python train.py --model="image classifier" --dataset="drawings of small networks of dots and links" --train_examples=195000 --image_size=32 --crop_scale_min=0.8 --horizontal_flip=true --targets=["dots"] --num_classes=5 --arch="convformer" --norm="rmsnorm" --norm_position="pre" --activation="gelu" --mlp_ratio=2 --layer_scale_init=0.1 --parallel_block=false --inner_norm=true --patch_size=[2, 2] --depths=[2, 3, 3] --widths=[64, 128, 256] --kernel_size=7 --label_smoothing=0.05 --loss="binary_cross_entropy" --init="kaiming_normal" --residual_init="none" --optimizer="muon" --muon_scale="match_rms_adamw" --lr=0.0048 --momentum=0.95 --nesterov=true --orthogonalizer="newton_schulz_5" --adamw_lr_other_params=0.0013 --grad_clip=0.5 --steps=30500 --batch_size=128 --epochs=20.0 --lr_schedule="cosine" --final_lr_fraction=0 --warmup_steps=6100 --weight_decay=0.06 --adamw_weight_decay_other_params=0.05
Rows from block 4 of a small image classifier, named by matrix and row number. Rows with one number belong to one neuron. Each number is 128 + 32 x the weight over its row's rms, rounded and kept within 0 to 255. All counts start at 0. Numbers have three digits each.
Before each neuron's rows are labels from the 100 images, of 14976, where the neuron reaches its highest value: "responds to" is what is common among them. Only what is clearly more common there than usual is listed. The data: drawings of small networks of dots and links.
# fc1: MLP up (model.blocks.4.mlp.fc1.weight, 256x128), inputs 64-127
# fc2: MLP down (model.blocks.4.mlp.fc2.weight, 128x256, transposed), outputs 64-127

responds to: purple dots
fc1.155:108160121081097158131157136101159100124131124130102098064118143070102070080140131170102120105119122114138119120114171123144186121150054186095119062113151119166182108101146103132104133128113112
fc2.155:084142133075068098138145155142119228192133125056139134164134176174123125155111101145141134074176188079138150125099107112133124165113190143169192135130122159150148153128114128084172114086122087

responds to: orange dots
fc1.157:069122104129059122135145129115126142092176050111188109148145125109102051155175121083107137086183103100092116100168048145085087131159129126151148118124146120086119157122131092175148158156136184
fc2.157:135116195134100086144154117135090080160145137121150160175097129063144104168130168164182122104105188110104129114092105141167086156112133148125113096123129129133145149106113111106150117102111116

responds to: complete; nine dots; brown dots
fc1.130:104121153145086129126082164144137112119116196135171110084165071154133104126098148136150156086123183116119120100132120166146157151148118162096092046167068192090097101178123118105162158146104207
fc2.130:094102129114110183143219127128113110126159055069130150156108172087132123137144095127139141190150151114202136134099127103166126103153144132180123158112152113167151144142132105111164102089139070

responds to: teal dots; green dots
fc1.14:163074132108121192162160156096087169079103115179168132169164127123127095191178199142116144128138167128084162094014147138124120120101137137075143202146129148116142086070138126135133135143121163
fc2.14:103166147187061084129180138108159107144150118109147103069119123113109143085100130174117156174155121171148118139206169100129139112158165081135081034128113076144110170119108133110108103137147101

responds to: laid out on a circle; grey dots; white dots
fc1.44:080174178098169139148096101152148115141106108107126130183122135104156124155146081163150179064128066143120147107217154077079084094126147094144163097101050073080149096146120091155134130130125156
fc2.44:115083145108099152142077126129117087143120142179158122156130112203084133150123190124151135162091166110144088104114122139120152102167106123139170175149116137154101086055120138092090114146125105

responds to: white dots
fc1.192:101143191110114172153136143126174127177156137145100133116102136146118094115119146172095112124150112081158192107123153103133184159130046159106129111156175166150215098126217059151153120089111111
fc2.192:123167179154071170139146137143081148065143130083132141149125159130120124173122084137145078153067130125121136110105160129184114219161165191086147135143089160128098140125108131061140111154121123

responds to: yellow dots; white dots
fc1.154:143101116135080135114138108112109165135116169144147122147179128107130134123156162155137168116173142163116183094131128159115115122116147095108168108163137127255161132091092097070120127104127152
fc2.154:119135169106128106127077110101167121122097126093138142130113081145100126143107115127128098159141106134177130114117177129121127069141131145156075122101134113008059130149088142160137136141139129

responds to: grey dots
fc1.32:109094134083131128108065162137090183158129080152164104185107111110133110142163118137104144131081128132128114154203130172087155165107060146192164116148066151126126122087117126148143164139166136
fc2.32:072189171129105154141127113158174112112136154109054179130136122154098156139126159133118112091135144129162139099153113141150128143118101097094146162117108092090115123134116114103140131150112182

responds to: pink dots
fc1.203:181144115165089073113151165115161141070107124174097082115172124105155126108111118123118152168170138130128183115095096168243127165174171098126129132119154088140186134151142060124132194145154140
fc2.203:086133166135088168106110170133147151090111090097087120202122136111126133143137112096123141164119065157118090109136167097044156093170112155123149127153160177071053155060137219121150118107133145

responds to: blue dots
fc1.42:159145095102138084104153113082104160080150136145154092220111072109153103118133153182111089142114128072127077129138114105132091152154163160162140170098120104161145163163112075152157136102094172
fc2.42:140114143143231133134112131167135111136102104113078084137114157158122125149120105141137170118110115161139113147170101109107095092127081165088146082122165114126127130039145099150120111135121125

responds to: grey dots
fc1.184:162143101197168081154162114117164149156093130129154117162145136075123143101116202184067133159171117153120141090153133089177168122176153121156104086126188106115125096142130084158121133093141146
fc2.184:093135152139129125113035129158144130075110162157070099171137133144124109169112144115193116131101109155078083119109095122098070121150087117108146193150173144132088121147162149077122143124112118

responds to: nine dots
fc1.163:122071128147142165176093142096171081116103135156149122116150145097127138157180091101105175106165084131108134177193101093095134107128032121120144129098114141059138140178142130113188186113083097
fc2.163:097110159152115144121151095104125097119148116176122160192147109188130125148109139142135131133101178092082124129101177169196185198117144157184109110158114082186149102109172146143161121135129164

responds to: black dots
fc1.106:103176108107127086164162145149198156092119141089114121053147128108122151140171103105122136101136113113057104120110169162122117068114107154123150139135193193123127146121135108173120201100065079
fc2.106:087157130145067134119160123102183137128150207145121127169088181146145159139115132145096133195171142123215150112076127128117167149135188112135135120148059126090087169127139070121082134101139062

responds to: black dots; eight dots; complete
fc1.26:147160079164085151140116162121134127064116155142201133134162144154135176114091168125123122127079211130101102066113146120152134184106121099097172118149080157106131118141170134148098112123117142
fc2.26:096139160072105144115199094122093084162156095079104170119074133127207102115192152127155124166117077172167148133124102120164169088185147153145117124149172114156128171133099162132095089094122086

responds to: orange dots
fc1.93:107144128094172190125089108093091110132123072161145240146133125087116128110159115125107151086056106124155140098178125093176142128124047115109086134048079126062146127081120146101124144144085177
fc2.93:113116206117069118113131164120157117140160118117106083094128158141168183126124167112163144112171153129128072131136171117079139095134156142143141162145108139159101096075171116160156137120143122

responds to: nine dots
fc1.141:122132144127072199126073097130161107106107104150135111160097112119083110137129125133131096123101095132084095180104102068131150090082078138175129117140137151066127121077105098125152089137107160
fc2.141:103124151103112085154236122128126122136198137128124184138153162148192111104116138089107124100175184116121114105150151168123100171143166125098078142107165112193139142204102141114140139160115101

responds to: white dots; complete
fc1.144:168149104133191178119132082086152146098071123132162091135142104125118129134094128156153138140127143127088140066072129121183126124117192137153122168203136106103147082088113093116097130117164114
fc2.144:141126117110036127145170109127145150183191158080110139138084108145087130148121092110135078120129098158179095103176126174125120067127120145097047110095132140095086162132061206119127155171109142

responds to: teal dots
fc1.86:111100151114140129076177150136142118098150131186104146094136110152100157140077154111133084113149141110141074108185087078137049111170091155084104105073126121094144081178024133139160131124149156
fc2.86:124158128146076114136187139135131105136120092091094139137130114095083098145147101119219071088097098085143158135073142162093177162165113107174061139148152114164120168058155116120206119152139074

responds to: five dots
fc1.204:129104114165133092114163135157161118145165195203140095064093141138073100109100119146199164094122166124106137119139153045124114084126139126067127148158160181090097134099132078175147157136116078
fc2.204:093139104153115151134161077125120136094159129068131091141105130098096103126104116107051119158121089142194147153114142165081144168104154144168080164105144152160138225152104176052119119118153122

responds to: nine dots
fc1.76:150140090177176130169110139136103102171152102178104153142119120091126159116128140172134187127117150120074144143092062134111181165141157056104150103148175050184113154139123132162144146094128144
fc2.76:130111074096037179129168157104215131129160168152150133100138078187130144139146156160110151151099199140144097131090102147103108149116181125117085110120135126182118123133115119189180124138117138

responds to: nine dots; white dots
fc1.188:142172118070102095130106147119125169108110118125109135175119145156150151128129112148121147135149154162233213123168096085173146119098093110095097090158118159122136144147140103074120179150082188
fc2.188:126157169058108082150155159127176136137130117111073165103125085139090144119123142135151170148114105152145162151042112141159163133126152099116144132153080169185139110087128121120105100099116082

responds to: white dots; black dots
fc1.220:112154146155084178120140125150137087145121136151128132136179091096117104111202048127128162117163070179148113130161136103074152166144105121076185187208130111104131147138154087132089133062085139
fc2.220:121118109109137129131062176110172122119134108128134177086137108145172144087085176126124135175101144054070139106118140158140130183114140087186108079108161160136125148101138165142122122169122110

responds to: white dots
fc1.10:105130096151165105121148120153120146093102133065118111201136143167167102144105155162128084183111140130149178136166112142159111168103119109133148131078129166131122216130143130140073129086140068
fc2.10:107137099143066105130233120137182089105124172097110092155107139133092174103158127177129129153102093164161115083130143126118110134144104090112117125135085075213139135152075196133131120151129102

responds to: nine dots; white dots
fc1.11:153155075125105078124097109155167159146091095073141115165145178152098123150149137111156160119087155131172156125166136130192169117113100140146153147173120183178138171152205088135112127142097147
fc2.11:114121150140136190134196113142182103112160179091115149129120126070073125172124118122167092123093155115163130120099140164170114166119153142164101160117075147146124166084104163095159143148132118

responds to: nine dots; green dots
fc1.101:072152139101175127164141132127130187127102110097062128163121143086117138093181171107113130134159085115102178099205146067112137132123093138079112071124092144135110061049124093136131100149118100
fc2.101:135131187086067175116128114142162093085104163184159164150142121101114148107045146148127106162119106139190146180125137176153170103128174123090100118172132140101113128111170157086134111127144097

responds to: complete
fc1.49:161098072115143119092088161176105144128143098187157164091125124132113129091103142184143117099154117123111082121083120128175093188076092125139144151101102168178174103121138122141115138131163133
fc2.49:101095173132135098107085113119092151089107140147152112118141118148118179150139088099057120117175120093151125148230196062069145066143122106171159101160135139076052135127134086173111133136121133

responds to: blue dots
fc1.56:093106150115127122102143166125126121127099174105094134168174113193136109145130211147184155112174142103086169110107074118158106136123193148112128091086100192142108128147142130109134101126148167
fc2.56:124142127167059101146157083128196139135095125103186138135132090120063119076143092125138104163150101144189113107134172111128114086152148121118053117169141108123112148105101126112122115173135130

responds to: white dots
fc1.148:195157154134148139135162108142089116134178060190059147108082141132110186128108116121079101147165175129159153124128223124125156123193186130093105157175137153085093070146167165184199153118133140
fc2.148:170087143139110215136067162144214122149123136114141132167143142174166122121091140111119122088097099147109121130067132155192132133116171150119061134145136087165138134101068137097164140136125140

responds to: red dots
fc1.39:144120069115133104099152110125158126056129067168142090068177113139102092107084140119139087157162090154159164127164147135185100136138119163151083139165170091117073123089136154199138157120201168
fc2.39:113106161102100122131118126154141192117114141102112096144197143053095126197147087150168150137135154104112107116110132074038132144152085134151104096171179123152159158107091125017150126107133116

responds to: blue dots
fc1.235:135115119116156071143052178134133111123083112132117068118162122133126123080126068136071131110120130095157092104121122103126100142074130119202110167134141164102145127147101134091147097133110154
fc2.235:123133131139059188120143186139105164123151104125110173111093147136159153147193152143122190139142050133106129125171109149119108159132092087104103153120167180105138169046171165135156151139131139

responds to: five dots
fc1.28:128137133153058164114159110191195082103121137095092134076153134162148091172107109116116165140118125142087211079133187128148133134173121147058121138149185097166136147150145142165152123110175096
fc2.28:100127146139126113113145163107148115157108133111103095188151134138099108133118098050129165181098119114083150103097080093091130089153064184155110153148148121082143179084135130122136108128137149

responds to: five dots
fc1.207:100075140161102104095157126131153128130103165159107112145118051126110132129128122059163124136079159135128155154113152187098138141194157150080102107136173124132087164115145120131155124057078074
fc2.207:083126152134141122139125156133104103099108112072166132140157148145114121097143123114148088145145098163098166106090170108138087094121039140181118154127184142096111148125072164155179159124122137

responds to: teal dots; blue dots
fc1.73:103074151097130137094139170123120110141123183133109141178170125150153106128120152149192152115167172114114129085096096124163089161119182124176131026140109182135124107133103108100154114127137168
fc2.73:104151140144044124152165088122156143122112103076201147100132073115055121103144110123155085162154089109176117140139169126120156105147142145100045175121153104096099131105110129118154122161128115

responds to: grey dots
fc1.103:154126095135070139087170128079157107130173144118115092120130074115155187150105062074059094156147133114157112143127155089133114117187099169138084098129102120142151147118122146099155123103092087
fc2.103:136137127147121123109084118136175079135086140114089107163127107116107116183083159095154127138143193186130167107067079182175127140129144145134077167128126101126144093206126086095145115128114079

responds to: black dots; brown dots
fc1.45:170114109124134074103145135110117136112039095044137114117141104156130178129098184105145183166107122126136101089151110108142126124102156138144079109161128102101109177121164170149157093186141122
fc2.45:102140189115137128130147104093154099118171130115097091077169061167054138164105129125121151144133121122171111130069181111134133096123121065155142120093130174173114148134139167053117087192141135

responds to: white dots
fc1.145:156138137100206085151183097092095169172140155119094123125102137096137160140084111129094094179240114146134147135166125145096166107170107186057097101084139113159083159122142131126118165148148114
fc2.145:164093150142170092129098129114184143069163156066174135126125122087135140133081144103156167049140119072173140164078123163112107182084134092141149148131030059107111146106151113116150139166133158

responds to: red dots
fc1.156:127078097135043116111178183125168148102103165198107123109184063148093151099094135097113146101162163122093141159112119106186143142191142124120147048135169104168133132107122109131135097092149082
fc2.156:104170162114110134119071134120087115104118093085117102199153143113099098139137097140151089146117105176128128091107167125134125084149076152116084193113191188057106143172095153151185147118132122

responds to: five dots
fc1.115:098114096107152164107132094105111151123108141168076183092111089086164105127139133163096207129101086087150125101139078132135167103135100141123113188195103157106154097155119129091096166163094100
fc2.115:140148161108140100135060130133095132082182158122132118112105143169115116169120103152117094136163143119100094127132132115148119152097103114181130062076157093158066183147133147204100144129123155

responds to: white dots
fc1.195:158103155131181111161144152163092078118097097108100136160067113144084127148099145165129127070163136104142128102096097142111169090190208136167129172182137053092099114150103106128132087132096060
fc2.195:161132199052123157139093075134141149074147133126119113113113142138125128152147133157144115186092160149149108092102132153216125124114080171104129100115116124187135122167130185122153130161122175

responds to: white dots; grey dots
fc1.187:192148203129127098142184116140080090151156133175183142105075160129113130105069119125155060079135191105139088159098127185127112108163124112086119126168145082117155103124093118145121106077076084
fc2.187:165112142115096137129135149102095087128107138067125142142124096172130133122161111136172105169090135107168069065109105093194112126103125126081164115128132135187116136083093165051160132185122161

responds to: grey dots; complete; nine dots
fc1.128:163130136134147183174118098122063094114091164128146114130119130175139173189097107141129103151163162127126197152148128100125145113152154151077186114096147126180191158147133130194136118132154197
fc2.128:152100186127067140138181118118206090128151077154158123205134122109139100183186121153146154155054149105131122070136102135134157105127111108180117102090118136121112108116133127097151132075128112

responds to: brown dots; black dots
fc1.105:087122087174099139161193137136120177120114188160138149135081130159087179138073094132099098178126070122118139166190140163144147127158219115054113099076080129092082101151100126080048105165084155
fc2.105:067155191127181168139070067131110076135125119100113135128088152153161097111126113135087107081099116133201124146121163127169147191119074168157091182145148125169107121133136147179139113104141071

responds to: red dots
fc1.173:147100167096124058133119151147076153129122199155168133079167086163128161091141163126176151121151136129127138130217160091121149104131096147030110183179109187118127098171112130124108117117121141
fc2.173:134139109153106183126127132116214120140174111062117112194123147057167136158111067134122133164116154102141128142063129162136112113120134116212192068071141076114099170111140088120171116105131119

responds to: nine dots
fc1.168:157156057141156148158080110128109125095114113137171190096105100075162127152144091052128122130106116118166143128243118161150082170126154110134132136131084132108154104130115145147156150168119111
fc2.168:079130171119162127150140143120156102169143136149079142140107159220137110119158112110121138125115110108148135104082114083104137146091115193111120167079120096156110150134194148143152107131104133